config.yaml
encoder_activation: "relu"
encoder_avg_pool_shortcut: false
decoder_activation: "gelu"
decoder_widths: [64, 128, 192, 256]
decoder_blocks_per_level: 2
decoder_attention: false
optimizer: "soap"
precondition_frequency: 20
grad_clip: 5.0
batch_size: 64
weight_decay: 0.1
adamw_weight_decay_other_params: 0
Rows from block 4 of the encoder of a small image VQ-VAE, named by matrix and row number. Rows with one number belong to one channel. Each number is 500 + 25 x the weight over its row's rms, rounded and kept within 0 to 999. All counts start at 0. Numbers have three digits each. After the name is the row's rms in percent of the matrix's.
After each channel's rows are labels from the 100 images, of 14976, where the channel reaches its highest value: "top examples" is what is common among them; "patch colour" is the nearest of a few named colours to the mean colour under the peak. Only what is clearly more common there than usual is listed. The data: fractals drawn by 1,000 iterated function systems, in grey. In brackets: how many of the 100.
# convs0: first 3x3 conv (encoder.blocks.4.convs.0.weight, 96x96x3x3, standardized in use, each kernel summed), inputs 0-47
# convs1: second 3x3 conv (encoder.blocks.4.convs.1.weight, 96x96x3x3, standardized in use, transposed, each kernel summed), outputs 0-47

convs0.83 107:521516518478522486536485475466483493527485473502499495483559536530474516496486466525478525483493550506503497517476515515519521514500526494509506
convs1.83 101:504459500494505495504467483475506507494522513482505484510500519497517454531461528455525436522474521488542521495466504481492507474547515498463494
top examples: dark on light (96); sparse (89); two maps (80)
patch colour: white (65)

convs0.55 109:486520498492539487511493456511478534491494502503525459511498502480513527478504479490455512478479488488581478510498537523511496521501480507539503
convs1.55 094:503503538485492523458503482532525481504451454534527517558525482504460489530530516508529511509497490495541513481474488493518473480448504489478479
top examples: dark on light (82)
patch colour: white (94)

convs0.70 085:506467502468504507534520505490479479489505494465488501517531507491488531485510522490497552507493432505582501502519451510493512461497470544497498
convs1.70 096:447527481476504527459544497510463469511449449528472495472489493496473518510490498521500519476528520471521508481520463464524484491485486502518503
top examples: sparse (89); two maps (84)
patch colour: black (97)

convs0.7 101:481529500549525513518502455459521518519504490482479510496470517490521527482526500487510504508509511509523518518489514485504518464527492523522497
convs1.7 081:498500526485448519491503529511527484530498459492466486461516475521497502502520472475496520515478535523499507484523478486494504463510494485523493
top examples: dark on light (100); two maps (99); sparse (99)
patch colour: white (87)

convs0.49 106:493498510546524493530500491513489514518528491470500510509464505508513534432531480512477551504502481500528490494497486490486473479531513508494500
convs1.49 078:493521490486492518496514486537511502521483485509505517530506495488492491491526477492506509505506522539496519490505521494518500478484513490507483
top examples: dense (30)
patch colour: black (90)

convs0.27 073:534461504450530515537455534493487526519482477492510447523498509488514514490477495463463537480467542516543504528476485479518489448477527494496497
convs1.27 104:446504501480513517454546506519489468497487494539473532481527477481485535530522480518530523456539515479541505489502497464496502524477514515472510
top examples: sparse (100); two maps (99)
patch colour: grey (86)

convs0.8 076:590542513504523512516548491506510483504516506467538504507452488535513490504530483477504438494433477489495491502499520495494499485508517508490484
convs1.8 099:585506522556480474558514507498564531470523527496483494486529547545473458490486508523499488484465468527508492458500501488508506495510508484505500
top examples: dark on light (100); sparse (70); two maps (56)
patch colour: grey (50)

convs0.67 071:543523486501496482473441500527495494514487477499529480497502513500534494473504495508428500480506493516456506489520557511486508505515467515504485
convs1.67 116:461477513528506467486507521485529490472531533474533526553507502485496482472523521479528491487485495530463471490526492478535520523518536489485494
top examples: sparse (100); two maps (96)
patch colour: black (85)

convs0.20 093:505491489468524493510451480535471516509483469481511482521529545468494492492484491522452517476543521513554529554483507489481496535493471494518507
convs1.20 090:429479506465525523485533474547482472527479444514487497444497507474451531552472531515525458494514494453539508497504497506522514506502490479528499
top examples: dark on light (60)
patch colour: grey (80)

convs0.41 095:472518470481504518483521509505517486452493496512540493527449518486488484505496478483479467487492541507471496513476571535488469520510476525538497
convs1.41 091:469545497483508504482524495508514486488473461492473530463538547484485530522512534533521522515501504483558521468501501472523490480501447476512503
top examples: dense (70)
patch colour: black (83)

convs0.94 112:490567551497493519479496448481500518500484531502510483504450510529510527444507510517479564491482515502535506512493530505493513534486492513497524
convs1.94 092:482490434485545530508508452495493524533499457514499473481499477505466534476487493503483511474516488453548506546476515559460496518541460525540523
top examples: dark on light (100); sparse (80); two maps (75)
patch colour: white (79)

convs0.59 118:547495533501509501493514501493523495520516501487473460499477486510491542440501479481459491456473505490539538483500524482496493497513492505472482
convs1.59 090:552558511479493512517547528552538502458515496505489541492471507493475513485468452473477507470442507514494492464516497476527514481457531512491511
top examples: dark on light (97); sparse (85); two maps (80)
patch colour: white (88)

convs0.64 095:473523497496485497484489479450504474491502523516485517518454510501501476520518524499465531530556489501420468497502508507440477486571517514508511
convs1.64 108:512484517465512496472510542516460484509471492494485510514508446495507465482550519496526544528541539534478513536503520532487468525505518515502506
top examples: sparse (94); two maps (81)
patch colour: grey (76)

convs0.43 108:488533467458509483491454482493487484531470503500512510490498533549457459534491524496509482489525493507580481536493504499505483514505528497503513
convs1.43 086:485510487493535501483491512478467491496507447490493526510526498488477476542514487490528474488508511505500498526505529532515519511580502559519477
top examples: dark on light (62)
patch colour: white (85)

convs0.18 101:500498527544516520523458468484514489494480520474453492474474485492512539470508494487506505507504493485528516492468557501482511514501487482471501
convs1.18 094:458502450483476510505513488499493502482475477469449455497468491491480475461452480451519492500514472433507498523478497512433526518508512483502494
top examples: dark on light (100)
patch colour: grey (88)

convs0.87 078:438521506484518499507520485516518483565467496525516526496539451479465495567512482508473500498502535493514482494513555550531505523544527520527504
convs1.87 108:522506526538490505510529538520528529616521481492456484518478522539491485490479540532468516497511496522541477492501514497532502523491506487523504
top examples: dark on light (100); sparse (72); two maps (61)
patch colour: grey (56)

convs0.22 069:470504483516503518461560502508481487479529506459490483520503526437500477473505499511495504475503487525547498481471551532495497514516502514494450
convs1.22 096:454497460450521485447508461506512435500489494512479498485490510476521542523470495502526514499466482525491506470486483465516494517514481461509461
top examples: dark on light (96)
patch colour: white (94)

convs0.23 106:476466543511501520479440440456501464478486480488502504520482459501453519484507502540470511489526522519540523499488512482524484493521508483494497
convs1.23 093:467514482475484494493493520498502490491536477504507533440478478462540494492479493533546449471510476460488511529484485515475506475519495471467482
top examples: dark on light (98)
patch colour: grey (77)

convs0.12 083:433530522481517492468487525458476528501527541531499485487458486566508485525502506501482509498513511505469438511514485522531511481461533459542512
convs1.12 097:467478448512470487504507450489471477489498503510504438551486492475538523481502515499472479564491457501495482523505492518519476511496483523488535
top examples: dark on light (100)
patch colour: grey (70)

convs0.37 080:469487468467489494446475501493530510456496498515538512518514502459517488482518532486468454532472514526496485487511485486519485487479502521522503
convs1.37 074:497555492502506529496517479508503483521478552536460494511456507548508484532496521527467479503495472503458488490505497492520538513472486467519499
top examples: dark on light (100)
patch colour: grey (69)

convs0.35 099:480467500467519484529479515526481528515480509523506510499502495508497505545475487529519499549527499517462480524480493506490523502523510494523542
convs1.35 104:464465537475481469473499490509526464519507529526523484498510461476464487510507509516540463466526503463525500470492487477514480492485515495498514
top examples: sparse (92); two maps (80)
patch colour: grey (50)

convs0.31 097:469480494516510502499474489454489477466496483486486505484519457475525515507505513491549518490530533514543494482480461468545478514458503482507509
convs1.31 094:439476512481510502457484503468466446514474503561521529502546493478522528476559507528482533511545519528553504492502503477482508506491488527507501
top examples: sparse (100); two maps (94)
patch colour: black (87)

convs0.2 056:509532510486522503503484455455513545564509519501543518475494519591512499463486520514527531503494531500495497482482444510511517513513501537509489
convs1.2 113:570532498546494558553496492510491513526461542479475477478488518583517488524526499513485491525504500487511521486488503475507501473498511500512519
top examples: dark on light (100); sparse (66)
patch colour: white (67)

convs0.85 072:506561505517485472494503511476453469517491552536546511470483473523484466558485509518514488472507541510489482506525547510486470526504546477478504
convs1.85 119:457521438460536485485527486492481495536476467515482538496540499487483558516499480469484491493559521503555517524524472533508522523513468527532527
top examples: dark on light (100)
patch colour: grey (83)

convs0.68 079:488485465509475511509483473449460488498490510503503486524502494496508519457528507503511473522534571519496488505491536497492448493508516506525474
convs1.68 091:449505512456519456449545528526491449495480449515496510511520491475522500523492509500530554456535532524482501494543494476501523509471493495484497
top examples: two maps (99); sparse (99)
patch colour: black (100)

convs0.63 126:532494506514490499521545529539531524500513469516501478488514531507489485509495473492480474483486509499495503491514533488540492490466482502495504
convs1.63 122:487463510503513481515528487508543477499492502518546534486500513479504533492454511464483475498467472507519504464566544475533495475470512507495488
top examples: sparse (98); two maps (79)
patch colour: grey (64)

convs0.4 104:508555497492507476501502522548455548510520513538508472474514511511518542502512498501483539463458484477534450520470507516485528517479491472507522
convs1.4 082:507493494524460480493515520511521490492488518464504500550452537514512451470563491514474498517493541573464505503534516502551474492481560467494501
top examples: dark on light (61)
patch colour: white (66)

convs0.78 079:574454522514494503491531513471484514489495514488476461515501507501494456511489519518477480526544455556479495494505498480500484474507487508515511
convs1.78 084:474457512498539533500472453488515487481542513492471488473506469494556476499503495497528481545479474457476497491489469504523495494515512460486485
top examples: dark on light (100); sparse (86); two maps (69)
patch colour: white (79)

convs0.46 109:452483472530470502505497507443519512464512469476498531527577543491502460514514500486512478512525505536473521467526531520520469497494464519497479
convs1.46 086:449504475510490475488502492503474464522499470464496482469495511477553534529494487474501507478486490510503519453530485471501516500525490491499465
top examples: dark on light (78)
patch colour: grey (54)

convs0.26 094:501524500460510480492442496510506503528471512495499489480467529495527551513517533520494533481452504486481459523489491502466494504543516531507536
convs1.26 100:457496518493504522454527539518530449520469483481484511540546489493496467537509554512549507520517517486498523454525479453523505484479490472505490
top examples: sparse (100); two maps (90)
patch colour: black (92)

convs0.19 093:482522510530509494556559514552479555483511465501513459489527526462506488478501496486475534523484497519447478512499501542554478522526436487519509
convs1.19 087:479490481451471482441504459509543441527510465481527513506519497457520499531497489490541507494490498486503512477514530470513497489532506458474514
top examples: dark on light (98)
patch colour: grey (73)

convs0.72 095:466503552495516489518505506541472539496486514527541530537488529500507511528506507493466498498538481513506478523480448517505507513521494493521534
convs1.72 092:451488535489499552456479468491536473513523500517500473516512447456551482512502481484521480541466515494464503515520472511474518468522503507481474
top examples: dark on light (99)
patch colour: white (88)

convs0.69 081:463478472543516510514549470505537549514503458500481481487481553492515534472490497502507496476551534475549527523487533504485517499498496522536498
convs1.69 085:451517495482525497484537485521493460520493452503490497457520459489469546531484525493512513456531479455535498467485505469504498530494463510496498
top examples: sparse (100); two maps (98)
patch colour: grey (43)

convs0.3 081:502463495530529470513451508438519517507497487500470472503522463523487552498485488494524481530494523513477511480491528461511506516522516483466511
convs1.3 106:491502502474472518467473500469514474487532498520486555508497487474504519509472532467537468506512489437478529488459485482457493470519475491503479
top examples: dark on light (92)
patch colour: grey (54)

convs0.36 099:509499510509469529468474473480514499482513478477510497522432522477516478467535513472493470505460462476500512474516467496519465521446467521511475
convs1.36 090:495537480541528476512511469459486479473496533475469427452507522540536534484473480486482483489460459500479479486512490478490476505493458505501473
top examples: dark on light (100)
patch colour: white (54); grey (42)

convs0.71 089:496522530495499484479491497497471461474468460488506474528459459505488473456517500516482528523505498506534496503485490502427460464548477506485496
convs1.71 109:499485498479505457489495550497450493484487486509480515528499485492475479498539494504517541468542519563495474546538478531539485544470521515474546
top examples: sparse (100); two maps (98)
patch colour: black (87)

convs0.10 079:513544556466514514500495450443479501551480511492493492507530541518487508451492484510499467521488450495565491481508520534471503501501509491508516
convs1.10 095:535455526515493473486457518447486512468527505484515534484487491471511470543482541483505458505467486493474495511506468512480496494524490539496499
top examples: dark on light (100)
patch colour: grey (92)

convs0.13 087:563583535490496506485542497508538480536500511504506527511481491565487506469491452476532491497454490511465500510518495490508516509456521530472511
convs1.13 115:569523525557509521571525517503493554514502528474486465481492516585496464512493500505494515542506502502492508462488498475488502476495492503498518
top examples: dark on light (100); sparse (60)
patch colour: white (55); grey (41)

convs0.62 110:467532475460481501485475525468473484477510524481527503505429501479529466510530516491451533517543535504534485518493497500448498501515457500516480
convs1.62 120:479491502466517471462523496514463501478501504502458491509496492497497506491544538521484502493515560511508465530528522531502472526507525514474496
top examples: sparse (100); two maps (93)
patch colour: grey (56)

convs0.91 116:437525515487515510489476488490501515504499483513518484492473501458504479484502479501484512495476497511521511533478579541484483514482452531577518
convs1.91 081:497523448462505512486542485514515474482515472495490492444522516473501533539491508507473481475496500512554489465509500496522470526500482491483525
top examples: dense (98)
patch colour: black (99)

convs0.32 095:508531500474503496517508498523500500492504523491452519498561497472479532499500506494560525510437507481535514491495459493512492485481509495490496
convs1.32 106:498488508495506492470542540535541507483497493533562533495498522481504526481504459496501545489475512542543480464507513452489509495436538482475495
top examples: sparse (95); two maps (89)
patch colour: grey (52)

convs0.61 080:438509486454503476471454497505492510470514493517529525478466526493507484507512499480512471515520574512525506486473479521499485471466526519525494
convs1.61 117:460487535504490441479507545494487454484522508511517550518545529480495508499479546547529503453525527495527467509510473491480518494491494497500542
top examples: sparse (99); two maps (96)
patch colour: black (91)

convs0.25 117:515471505485529508520481474504520511526498499526496517483518501523489547483488466542540497500517512488534520525477471488502544508503537511505529
convs1.25 102:477499533495467506492496503493513459466549495480528541487485501507496528464486511525509516460482476498462541451522519460474472463485487485499483
top examples: sparse (100); two maps (98)
patch colour: black (92)

convs0.52 086:499521470502554461488496496500510528556509518485512489499513516544536550454503489485467522477475487473546489513488521535527516548482506497504541
convs1.52 092:491527515498453456502484534494451485566476488507447508492505486519470493535487488513530498497497504473492498477495472468479494486497487485503522
top examples: dark on light (95); sparse (72); two maps (57)
patch colour: grey (74)

convs0.9 074:459459497516509489482504453442547490521538487538495500508545533533497523453487494502472513496495491490506531492492505494531502520496525522502508
convs1.9 118:541508532518516524546502506490525527563479515494529491469495523546458488529517517545487484513527491516522542460472494477516466485475499471517495
top examples: dark on light (100); sparse (77); two maps (66)
patch colour: grey (53)

convs0.66 150:508499529495520507506491473502492514528482506526511529493511529507482516469458473520532501511537534507506525521456499519493528540487527502527524
convs1.66 125:485534442480511583497527475510519514516473469497502424480464487500509504491464482491473493475525473462482541487461515479498482500478468496486471
top examples: sparse (98); two maps (96)
patch colour: grey (42)

convs0.60 139:497501512496519509505485473497507521526464503522507523498505530515480511470464471507535518497521532519512536519450510543510552534502515521528524
convs1.60 107:486544472468514594500526489513484507523472444498494476477478486512511541519469480492503503472547511442488534476473504479462481501487463492485489
top examples: two maps (100); sparse (100)
patch colour: black (94)

convs0.50 086:596494519463490506465530512514483477528485500517495511495471492559523511453503495504521503505509470494490482545497456490553508529459527490505503
convs1.50 109:544527506514485511547531500471492549485464540497489457509512532583503467527479512523486466533496510479496497485495497480509492487480495463490479
top examples: dark on light (100); sparse (71); two maps (52)
patch colour: white (67)